Weights of a small image captioner: 18400 steps.
Rows from block 5 of the image encoder of a small image captioner, named by matrix and row number. Rows with one number belong to one channel. Each number is 500 + 25 x the weight over its row's rms, rounded and kept within 0 to 999. All counts start at 0. Numbers have three digits each.
After each channel's rows are labels from the 100 images, of 14976, where the channel reaches its highest value: "lies over" is the class under the peak. Only what is clearly more common there than usual is listed. The data: rendered roads seen from a driver's seat, with toy cars, trees and houses.
# convs0: first 3x3 conv (encoder.blocks.5.convs.0.weight, 144x144x3x3, each kernel summed), inputs 0-143
# convs1: second 3x3 conv (encoder.blocks.5.convs.1.weight, 144x144x3x3, transposed, each kernel summed), outputs 0-143

convs0.56:498496487443519459473491498489520509511470472494523469493482491495490499478508526496495486514493495495572511510454481507453481488478509467474528504485489493516515490481508533519505472496461509524500532496481493433540513495531525502510497485487485506522518486479526503520525526479552502501494508534487484487523479469534590494466511482521516538463458474535470492491501447509506475456441515510497507474476467529543490521508487490536466
convs1.56:491524486520492490510490492514490484483444533541493514499478497523502497532489506498496462448497499513532503490500512521506504466526483508521524476511483497525495474508500483493502511518494544539551456492489493564479480492508510488478486498445517504510489511500495543491475497508468489466499495486549504445490529488505540542516528548479487484499535489560515490509506584495492460509544530477510510499455446528515505518479471495464449
lies over: truck

convs0.94:484519521506525514495495529510502481534503494514504535442492425480530497502520458487496540484480513463485501513503539478490494509485497465492464525490502506517486531518466478468520507501477440505506496528473526515426484471469474471505443471482512542492484488510504492534473502472514522486489496512480527485444534535515534517530507478505507486530459508469453480514481428507531486464476523505501504488459491483513509498508511470509480
convs1.94:506510536498490500513563500503515510501523504398510499481477459483484468513433476474498457506525483520494526499509510507522462464489501530542543467527504517479476507533494496488521483509428499514507464503482456496464502479501473460473536483506482513502531511473495525534498502500568504528506517462528531488486517503522499524530513453496496519492515434479503473505510509458490485491489493514478497518502482496492520498498490523482473
lies over: road

convs0.6:505528507541520507500520492463506503501471532463501477513494484553523502490497489498535471505506496502522500484501553465521479518516494437507485495461535399506461523523511470519495498513496490500538513491487512487498520507482481514480482529509498481507487473484552465513515504531519491536532515505476500496544494541560489531478492463511481500474496484484464530490464519525475485514527465514492476489494465510527493428543494502468533
convs1.6:496478475450487517479486483478480553486494496523498458492534450498551498562454473441541507472539490506481493466496456515486514473482501486499524465495518570511469506494469479460511485513519516521494513485481496550491471528486509468474492493479482489488529472517495511497495502473489513497473466496469466514439508521500487458532530468484519522516466471508452513515520486520499505522525504464493478506471495495505510542486513506460512
lies over: pine

convs0.81:502514505479510521500511463471481508516499473490506445479486514491540495453511472553485502446464518509510519462488523456467489495548514493487501480455514523550492474451508483515529519519506498514486468485507528499492480502496531460506548512495506453508523490504540474498473507472475487491485478511488489455493499469501522440510544464506530480476459532509510499485496458528480511533520477545517479483540503523486496551448502513481524
convs1.81:525485524517502516479504525488470503510482528543462513514487498509482473521482521500514498541523476486543512532495529456471548536469533509481474516500445506483498502473454516519505480478469535496487525468493462547502521469472502506456482512502482536540511447481536500482499459513529501541483447490507489455518512525504458460537467508464477500515475483515481507488480493463504495518522507467512473473518522489485535481459529519499541
lies over: truck

convs0.110:493470491468521472518526466487482505439546479504499497474467490474504522527490496508455485528501502529487498474486452473510549513488524495483540485512499462517514445492484555473489535466514516447483478477511456539515472499483517466530494495486527479483494505497494519452472455490466491476470489426511488514510456491492490518513475516508480514473493499535509413485505507458479490474478500522490497510511504487487517534509492486500495
convs1.110:498470517485509499515502518497490479507498495488491531499476542522513493482474519484504480476496538518497480503481495481503498517504516488534514534512502496497510521469477522492454487501511516473483514588504511488495484531501491489463516491509501509479553518511514513491493495529488517536519470512492494484503489515468530560502459500572589527492510476496522566530481527551488487524533448473459510496492505481478551518508493461544542
lies over: house

convs0.132:515494454502513485482552497506532513482504507465497471535448530489520519445471505454464506483503492469502479542469490487460497499475481524538511475490493492469529493456538525512504488489492489479509474485470477483490497507496489490449479453486489505524469498512480507547493504516496534463505511490531467492456502558502489500513486541504500502501495461532561493502465506457496513477447514502496439492538486523447512524513495511464491
convs1.132:419574485521495475515506460527471479499498506486526460505491488533507491476505493477491549492543507452492508460452487524488492545507556475508492464453493533511513467496544511487497513481526559507509496500487481492489508483531496491466497535503497489471531483488490503507502473489515558529481497445487480526498492488503461484547494509511488529482447486526504481516505465497501485502509500537509467476526471529485482534516473500504512
lies over: house

convs0.82:483492533515522475483488519502523492515454488495496506470494505520495478471482491458469502565544493479454500447541500483490505504503479483560495493502512497517485485524504462502503503514512497467482505463518502512493493487487436481538483506511531485435507516470500459509490530457489481476487514479477491527570481523533500491493469498596493515511504513480472502496514466463500475484477484516470535553486516525482511492477517477495495
convs1.82:479484470484500611473487494525476558473493445481523539517473503514495495506496487491535495522514475482504521541515454501515544485527510511502483480542531483502499513496483472510495509465547503529485520473486482535490522487519520491487486506480527527507514514487482532519486516516512481483554545503535499498498497533488497498492555503500456443515495498486497504480474539505486544508513485511528502489477490509540467489453480519467458
lies over: pine

convs0.88:487500489526511473493522503459510515490488487514453512522535502484520515488479503493452470492474513504513455495492531448483511508529524461490538497496532488509504472477476517504482488493523511538557510480533459516489527507483481471496489473477547465469507474526458527516528519479478463506502507526565501485507506486502511487491506508515461423500533517517533508502482486433499518518464475508456479506459528508480448489488471482489456
convs1.88:475534503494482476517512498566462509524505499483517531493491493462522497512507474447491515513443509504483521467486530481530542469514523505485465516526529476491514478489509500474501482481511477547511449459498450522500497499474535499513474509495519507462433526521513515510463533490553497511493510475534481471508474500501528485457489497498513578508484506476519548487527521510555474507461513496522473509501521503514531483494538502478513
lies over: verge

convs0.122:500485513518511474497542477493496476539441477504515507485437478507496486518472530488479498528544475454487493492474521495516468485464505520487552516493543509497478470491490503507462491483475529544495529477534517530480505473508485478508518501470529507493536498495477515485535487466524461511519483464484507430461473480525497503492480521492501498546523445477497499510520499453475509550509519506468455491475509436474497481496489509457492
convs1.122:486522515499530561516524526497514506547472471523527498479501491493459517508469519511527482512469474501474525535523489502508539493526468488501512518532508476507542528521526489496513499512541502497486467509516533464514495494494558504489451504498474507495582477500507496534511466517548509489491487483485504491467492486555479459500461495557467482509538506506510460461501556528487542500507558478491465505497480494488495500484501477527538
lies over: verge

convs0.101:516516477497487478488449491499538498506537455473468498504509479429480498425544485486515487463519466483501520532491478506475543464490509539492499523495510502465495551505507518456494488484482483497475518470515464533488500470500502475506476499490504537499497525468488490473491472525507493532472530495498468489496446508526496529496475483494471526496495480444480526522526491506502480481463472483521532525494527467495444526501537453484541
convs1.101:543502514457496528514517518538492516504500524502490487513529441428483513465503528492520574484461505507481459487535502559508500486534491515486493527512472487509493497495479499543491499487513471527505514513505468463527515458510497516494518490518468504503472548497434497507560506496527513457495465465492486525475500514500517475486480487519516553482510505478551471509500508485513532483472494559477479515496495505548521497491520519484515
lies over: verge

convs0.32:512486487510493479463526479478532496474480482517514518534487506529505499487477515476470473454515492499505472415501494487488476512466506474486492500491479486476488504476535529531534489503512521516531516460537457440523485466504524524486500466530546496456483471509502525509509470483487502501526482481540518471515477518454517456462446518490492479521470506506545486491492533498485524523510500482429513487493482477532464494456484499476464
convs1.32:489536468511517458504479483542493501486498489524504507504541500512521461503499477459435525533479541512502536459540472508477522538512497498470501523460477561492475511491519503457482486472518497515516493468506483583475496474485505446537499509505513500509468508533498537500522524447485472522513512519510512495518486529467497497475565510456498489501517496542514502475478475530559487488490476494517499496501514505486518509514537523497523
lies over: verge

convs0.38:510457473568500497519504492513522499506519508477478462501471513485519487521483530531497530513499486455489481524510511486488510477478531532557477525487540490505480488518477501451460480501498485545542543500528533495514471520482485535503483476493508492511555469473495479472499495491468492527493530518504488465452493474521457491489499509487492495501494455498469465524482500460503508481507516498459527512512412496533538485492506439512534
convs1.38:541509517463560500531493499497494532522499491483466526524495496458525525513482494507452508507475498558497517492505511499492494473491509509479491521526515514487511488527472457473483468451485535547495452485509485537493495533514504470497455501512492511528528502516527504491482481525476498421564523506532503493506493464481442496527525479484472485491533458515525539505458506499477522460507512520496522498519456487470504537504521459515515
lies over: verge

convs0.67:519525504498477480514524499451501544477497478439508488492494493462517482508464452517473511465489513516505463496475533581466494496484502487495533518512529505484508425490503487528481495526451472466454480489493470543502532480485485500476476439539518505516499509505508504506468516544494489513540496522475495494506475474492519470516495519499472532498498517509525496456513494464468542502486486505474507546482516470494493550497474520531470
convs1.67:535501521497480519490493486481521476503497528489502491461502491497529473533490517509477471495492581512519492484507526492519508477522485517512535496479502513503519548533515515492519506519479486512446516505517537508492516524520549521492492469514507465481467483453498504448566470476480481498486482506506517492486486497490500485472508508484493483493501466501514493615477526486489486457489440460492508469480487487492459515486505532508437
lies over: house

convs0.74:454438462512514493489472490500524571529485499508494451524494474485507527482494503489460474486498475521531487518491548490491456507479502469494457490526505506526525515465485536500450490482489497505525493497537491473504505520505468507463497496543495492513515482483495508485470461510490520472505493524456460465506490484509554474510477486481499441445492480466518498462519542519527510470545488444497502523496459497516486492516542486482511
convs1.74:535501507454498483525489474500527495519452529544489446505493509510527500476492486506448492507508503534511472447480506526512481503528443475480491506514546525518516479520478492519515508475516506482481521498506499536486501528505475462520503532521512491499437495489524479511497478511476507497479477558504525529476528507490546458449476499493466482466529495471504537561494465511489483475517433545526513470478466493464488509501526492493487
lies over: verge

convs0.40:480504471480482461480530505520506542498524508524532495501501483528482515483470498500490488489492523507505494493518511527521488445450492481488539466499459472486485523491533424470518472519488543476481499509486477535480497503493492474486509464512472521504492440516506509515469463502463449498486542476512471535509516470454498480500482526488520472523468525485528512476476489511454463463550551503481492483491490478479483517447480543469491
convs1.40:508475508504532526490476523527548465505483534539512524523525524466484460520497467495492497480486516469536531497496522476482526519509521505488489467492506513509478491524479531516477500535500460507448519515511494505513516450525536507469519485510518460486432454460486484485519459483507516530471510480552498512544492503502449505508571507473505516538487478501541476559507522536486497488486482440520506503505513485510501529520490501531511
lies over: road

convs0.92:511484498527504488517448495483507466498534542454497552476506472475433486508468498490476538511473473501494493542487493515457474468487508482565498476481464487468486499487492471512469492521513488478469485530510530475523473505500486502512530557511488523531489519483509529435495513484495486514489471494464490508531472553479522542497494477550509492495503519514519508490508461531500515531471500489536481497524465442471477481519484504486535
convs1.92:521490524550499451493473458531483535499455460557470501448503475489516461471484495496440518464532525516474531509490492511498523534476487504462454444531457466508468496524515506542458506495491505480509530519536514490512484505530515535517513461496496477481493530477508543455506482494502552502516516510453498489489462545515487486500510510487494468505510525523481494492463500525494500507505505470498514537503505463508481493486543497497520
lies over: sky

convs0.35:469488500484504497501545503508520471508489511484475492502491503503508447444470504452521493508525509505499500489454493485496478471495488517516514477486480526454506494516530518453487513521552505513490497540481481523454487494509472515491514481469523449487466476513468469518460514489482465480489515444569513499446482490524515487461494457494475486526512518500528558567479485537527507504497517490524452493496478466504516506495547514487518
convs1.35:480540521491511539503522477493476517471482494492515519511488503482488475471497523431536528488509523516505507477476465520468486444481505483510510531498466509536492481513442491470476544504474503462449497526461511505455493514533499479485507517488471514528507497529471524515506520518488510555479485497442478467515515482483518518536498538542483529517497515496466455484469499531478493529522474499520474485491544519458506564529505492499530
lies over: verge; truck

convs0.10:517496501514512498486500523478454522537536501461478516495499501548509478527540515519512516484523458491504513491476492500480495478465539521467538523520502502456525492526492484458478559525501491502519529480530493489497477526487497527502431478554504484492529479504471509492509494462475502494513466522481486475506518522484557470448452518523476518502459477473476452494515539468534501496458471537514484507483511455527476517473505492535497
convs1.10:460564509488497479536501534522508455482504508503517477500461483505514485440492494467469514498491545537524474490493438520507484483515459508501566467481495521518509526505476458426525511476506490487524476518504477507520495499480499457524446506519478466502503484463527474502488482557499462516485512491537493471495524525509501512495495541510471483489515500494456518489460512535505512504486487512514504473484464534526540500511490487517541
lies over: road

convs0.30:460485542507485489473500440499523519536505472490490485515478472493513509497487552502449481547490507497477545503538522485523513465496533476474508498477536540528477503465493530505477471477472552502484455454503503505495471493474494494469475474464492455523514524483496472478535500499493514496470498476524519478490469496491502526494490474541486545512472494497469486551551483550498478475482492547526480459490461506497500515469462518494491
convs1.30:535494517487502515501467516472476509475508448519481497488491461497477480558516457498472520506455483462535486509514540509491499491509537510469505518526528514462538494521456490546505504490521482531502502472454491538491515474536530509544500478472460457542498488469496502539461498544487468508494538512514498519462517519517502486503497495481488498503497504504490492469519563491520508485457507461511437491477510499449491546527469493509470
lies over: verge

convs0.83:535449493487436508488485482515487478513453508487512470513495511495466501450493489508518564485532516516529530488509503495492460553507481521440512467514543468530519492446479480464470491493469500503477499509524506542514502481517497431486508515502510474483450487513505502487501473515487511478477491489472525541506518489524545498480488481485528522476467456493480502485485466492482494496542497494464441469509527507467523484504487514466501
convs1.83:507508465465498498531476543471449480531460481517491489545514509527553491586523471514532485526512483511483505514504503452486486546514481523444510515512506528469464491499506518492550516451462483494472504502521526491535468523491495484515499522524457500546499468514483471522483482481511520518500512499490530496518493508477500502494482533503533507512508464514505516489513508452455498513505528472500434482505473485444506497503486468518485
lies over: pine

convs0.48:545472485528507504498514507486511528501520486483453469497510502510494503517522542493482509509545469491457507475449509499493541517519527515534522434507523492470471463495462529493511491460518519488474530529489461469526527528522528533495474469512490469489478469497477468453480465463509484473487458497523508466548525475494527482478491458479472495488544507469464494494497466480522486529482501497526479475520522457557495508495477485514525
convs1.48:481562489482501539515485524517511543506525530534486488491456493505514513526461539462534523486484450501480507497490535476534465469525472507483541517493514542485477497520513506467513486485549475493535485529492463528541504550500434451501506490502486497520485508504520501555506532533485471451525527515494530500492514477491491479501472526511526535461503515525491488490547535516477518490527450516514497514528462499516486492498506480496475
lies over: house

convs0.58:493534515483492503476496534504513504526502540411494522493502508479507524489470438518472513475511520486482491490463453500490486531490550479471494544491487533467502528458495487502499523478512487517529547529479475490535512479500508518500449528515473517483501494485488497505483486470453505511509496535504472531503480476498491491483515504494523492525523461494520464506485528453520516506484492438475564510511465497522573537504517471493515
convs1.58:485535488520530509507463518474481497456506488485495520523463473498529486501528437485487531538460490511498501524467474521515510513500536543463515440515506511553488499471503477476479522455511497498516474478514513522466482510506487489524458513523528479485507495544491488499464538527515472437583506511518491479490504477476505543482496481489502516533515469483498500487488494521504502494516525553536490479522552502491491461542476490484526
lies over: road

convs0.76:460489511498525519463525545520525539521478452531450526464465496522506513494493525491461480509484495513443493482487531489492532503543507484498512510485520507496472494479479481493540507472477525493482510520501478501483518478523537534480449540492531532499491496479452475479460465503466500493451494486523483554492496470563502494508431490493494478487478503487455493457509559501477495519510529509503515490452497479474489490504490490506524
convs1.76:503496528482505497491496470484505469499475473538480470508499515529491558532515473494512512546510440463517462487496531534501499483443474475529522482468454470505480498517475499517519522459510498494508535542483499531478446517522501504480476491508483498518415491510564550491508489520511470513508505519522519510488524468501471481506487487480512457527496515497513503508445521477501536524529515520465496519503470485472484495477525452520512
lies over: tree

convs0.49:494529500536495491488472519532484492499525411485550481499437522477499491485480480473469490512506506492465538481466481455498495512518473501495489508527530508479521471504515485493492455451476517472505499514494481498513492536486475495523512503491508524508527484488453493491477523463497473475450510476580519521481459488541534472488534486466467507515485474504459505536500503522497514480491482476538455493481522531472525486499507465478528
convs1.49:498546477518497477505517499504523497461508503502516556504490522500498536471486481460512518480535476472498572509519521485430551501494490511476571545491505479480485495501513525529482498516544489547489512468491538507478464452499511497520490507488499501530506482496520515492496491518548494497506510560472506490471468425452540519522515482490535516529507519501508495505472531496489505500476481473508504535481533466507486485476529479501486
lies over: road

convs0.84:490471502501485502500427514544523504529514527557481547510506512471472502465426488480512548463514501512526487528489487507494519521475507536491486501472480501523501501542510488539511478509514539510521481510503497481549483531545473477480503546479540510512506508497482472509499499481482507530481494501471458514503502525498492521500483467459510491469495513465502475486440488530522500460508506434459530510478480448508514487493507459515482
convs1.84:532505536508532490564449512531450518508491498534472502527517558515536517490551485483480469491488478481487492493496502477527505505509533524419469538488479496488496550432496489486505480452511511511507511516522498518493448481489492523483500506501503505493484487509499516507520505506493499525535492507506479507494560498510493504507475462507514485431542535543488483491454490526465496500511495495496547488521540492524512510456516505479513
lies over: road

convs0.69:526491487518517554506527505499485535493500471502460439462465487502496515505444461514464480497493476522509517496536536500463492529516492485463450509481507496498497417502476518511502515528491520480508437481514499527504513482472504515471463505511496482466532503522506491484507497534484526519498517492502492445532479493453462490527493462504473477510520533527525482420501487506492500490500441501448510519485494474514495514478495492480492
convs1.69:497509500497490484495497487485492552469478484532493431544540536511516530488495489526526513481465521515515495484531521533483538535488509486523554482536493473458527481466470542503498471520448478504532524498510488538514484535456444522536489518527507476497470469531525516514518495487507469500508520527518501485506524550529489479478520493528485493460487485536537493460497491503456516471492544468533526482506510504542515502484505527483488
lies over: barrel

convs0.11:468484567525499526491467486519487502473399461510479473516478498527504505473490496518466516512537501485433519482503489518489461527461516512499473504515499487471486514531489492487515502484484517480497478479470494537473460504491512476499505510466518493499504525485448474484546503453484497475518504511511504533514484490552525490527501504528461547470516494466482475530493474504497485518510464494464489528492510516507525494495502440445471
convs1.11:510467432493509448498502500511489506517484462511519541517489527530507522491531517503476499511524509476462518510544489503513529487499523520514493510509520474497507474485466487513456489483476504502509503504446542493485473505517522545501462494444515506530541519473485504501460508501518509482514501485507506506475505509430530517529480501547481427548480505503493518434486529521503499540465526496513492530502501512537512477464491556527530
lies over: pine

convs0.124:469469487485526479520518531533494524511516499535527514526507472482495496471558482484500480471491438571504533485506558490488474508486486542480494520501485482466500507538491430475522521499473513533482497501435505511490484486515513466493546490512487479478503543460506501499485485482555477473550517494495483501515484506475507449509514497520492487514498480491471528478481482542506484501467460541517494531497487488467451511497471495504516
convs1.124:519496473491488529505426514473487497511501493504462521511496487488485475536496462479533526498521481514507521523501467501499492493512499503496500474487496568537473464506485569523494550535494507497464491466467472496502468468535472555489546551492515494511497534493490494519461489496483520505512518449452485525490511522502464517495471473494514525503457447491526524518475476514514507480484531491504460535468492515526493525472538475464499
lies over: road

convs0.121:493554517470501510526494517495521500479522473481468513490505493528483534498466457503454484469524511497457535487475522491471455478453498513499474472528511482529509504491519493492533447517512475535503525505485490483515499538485492468489525503519527503520479497503512494500459508492496501488519481522560494520491498480511493506507512484457470460503504485480478489528508453505546513566481471469479489518475541442548429545490502469533507
convs1.121:507452543508525508464515472484502469485494544538490459494477511485467538490515539524541499512552521535516532493488480486538523530522496507483483511524486501509525534519524471477507484515445479486525452513496569450482516503481470487511494492478540467473450536487504508488510482490492499476551547492481486472507458546558492498490497550497507482496563480485496518514514507502519494506466484504530500515499495497508485486494479514491479
lies over: verge

convs0.62:483486521521507522508504523475500482503442503513506503515488503534491487490520530487466479430482515506480498476490449506495498505492507493495471510468467500472519464484506483501473474470501499494531541494479507529515464503514534493520490475532510548544473514497530549498511519484494478505512499520518503523516497472535501508491452490422450472513493492493525445544511545490488492490536457496505494507543461491522507519496425455459504
convs1.62:492486524514482463512499468528474529501473510503528527504520470505490470488487501521478517538508507504481556547531496501508527507501454513460480475486488483491512503480519482512500503460520525511485550502485481552479494499525538470479473534485509511525478478490518489530498507508554520499518538489462485512493503460510502489485532458435478488514514499532487500472483547517462468542501549479520501505483498522523520475513483432440552
lies over: tree

convs0.33:533469498530473485465530469499507540455416467489499487447500486494484511529515504459494489495540501485462528503507480507498526495517479502474493482493473518492491483543505452485435490494480484520536482514490542479533506522482521511470492488518480455484457470555476472484483478494478480492532521474497455516545492509546503520498498543505486517482483515525500489476493552498457466487534507521508490506493521505478503492537534470519512
convs1.33:487500508458455521552516487443494521473495529468516463541498501472476477508482489513424523537461525497476517488463500516474480525484521481531498479479520533496523469513471497506476494531530512524480482505501540495505494529493521490487495508553477509541475538514487496532489495523498541509490493476439473475499503502460502500509509536550479442495504467501516482524467503537524483511515470521480468478476447520503505519514498503532531
lies over: pine

convs0.43:528542476520532485484480534509502524536490495420510489476491522482526538500496477468471510509510494470491546496509515470502456512522486513562429544493477473502503486479478532458541510502472481523474478528515483501507490544524485545466463528501529509470488518496471506467499505497509544505469471496498531512514509487469503485507458541502488504514483523493471512490493427488468505496503514520543469498500513504515457473500484496506530
convs1.43:513477483465539536477471479537504528503479472586494502509507485503492519545509501512516550500515484506532500487498455493485562485530479514499425462507517522486542471519494477469511496513490497505510510506509515502538495513495462475513524491488468486525467465530500532508485499452488506442484504543522495487460496497499470548499500486506526529542474460506497514508554471464487475526502504503456497522534520500475495522521484492506505
lies over: road

convs0.73:463480487508525519481520500516500501500464476530486484494469514477503485491505528495439483444498510509448441496483480521471457514501515471468456478547529502507534481552511483501493484499526484514571505534472473514487513519514514492523475502490486464518494498509496516467495530458477481511491516488513506536528478492516519486524526515452496508493483495515529484460462554534500465492503485507506496497506448495479487503502491437440457
convs1.73:518493509490507450523511527515490446506482528519486538508502551469459463513462543499452501487482527530477507505525479499501517467442480514516510474468474486546495502482494477506489506501524475490549522512482503470507506501515529509484477499507429522556473469488538488476487511511512538505532523469497509489517510466431542518471517500439494480498491527526519507480492457503495472505476507499508464496467530534467492496485491473514487
lies over: tree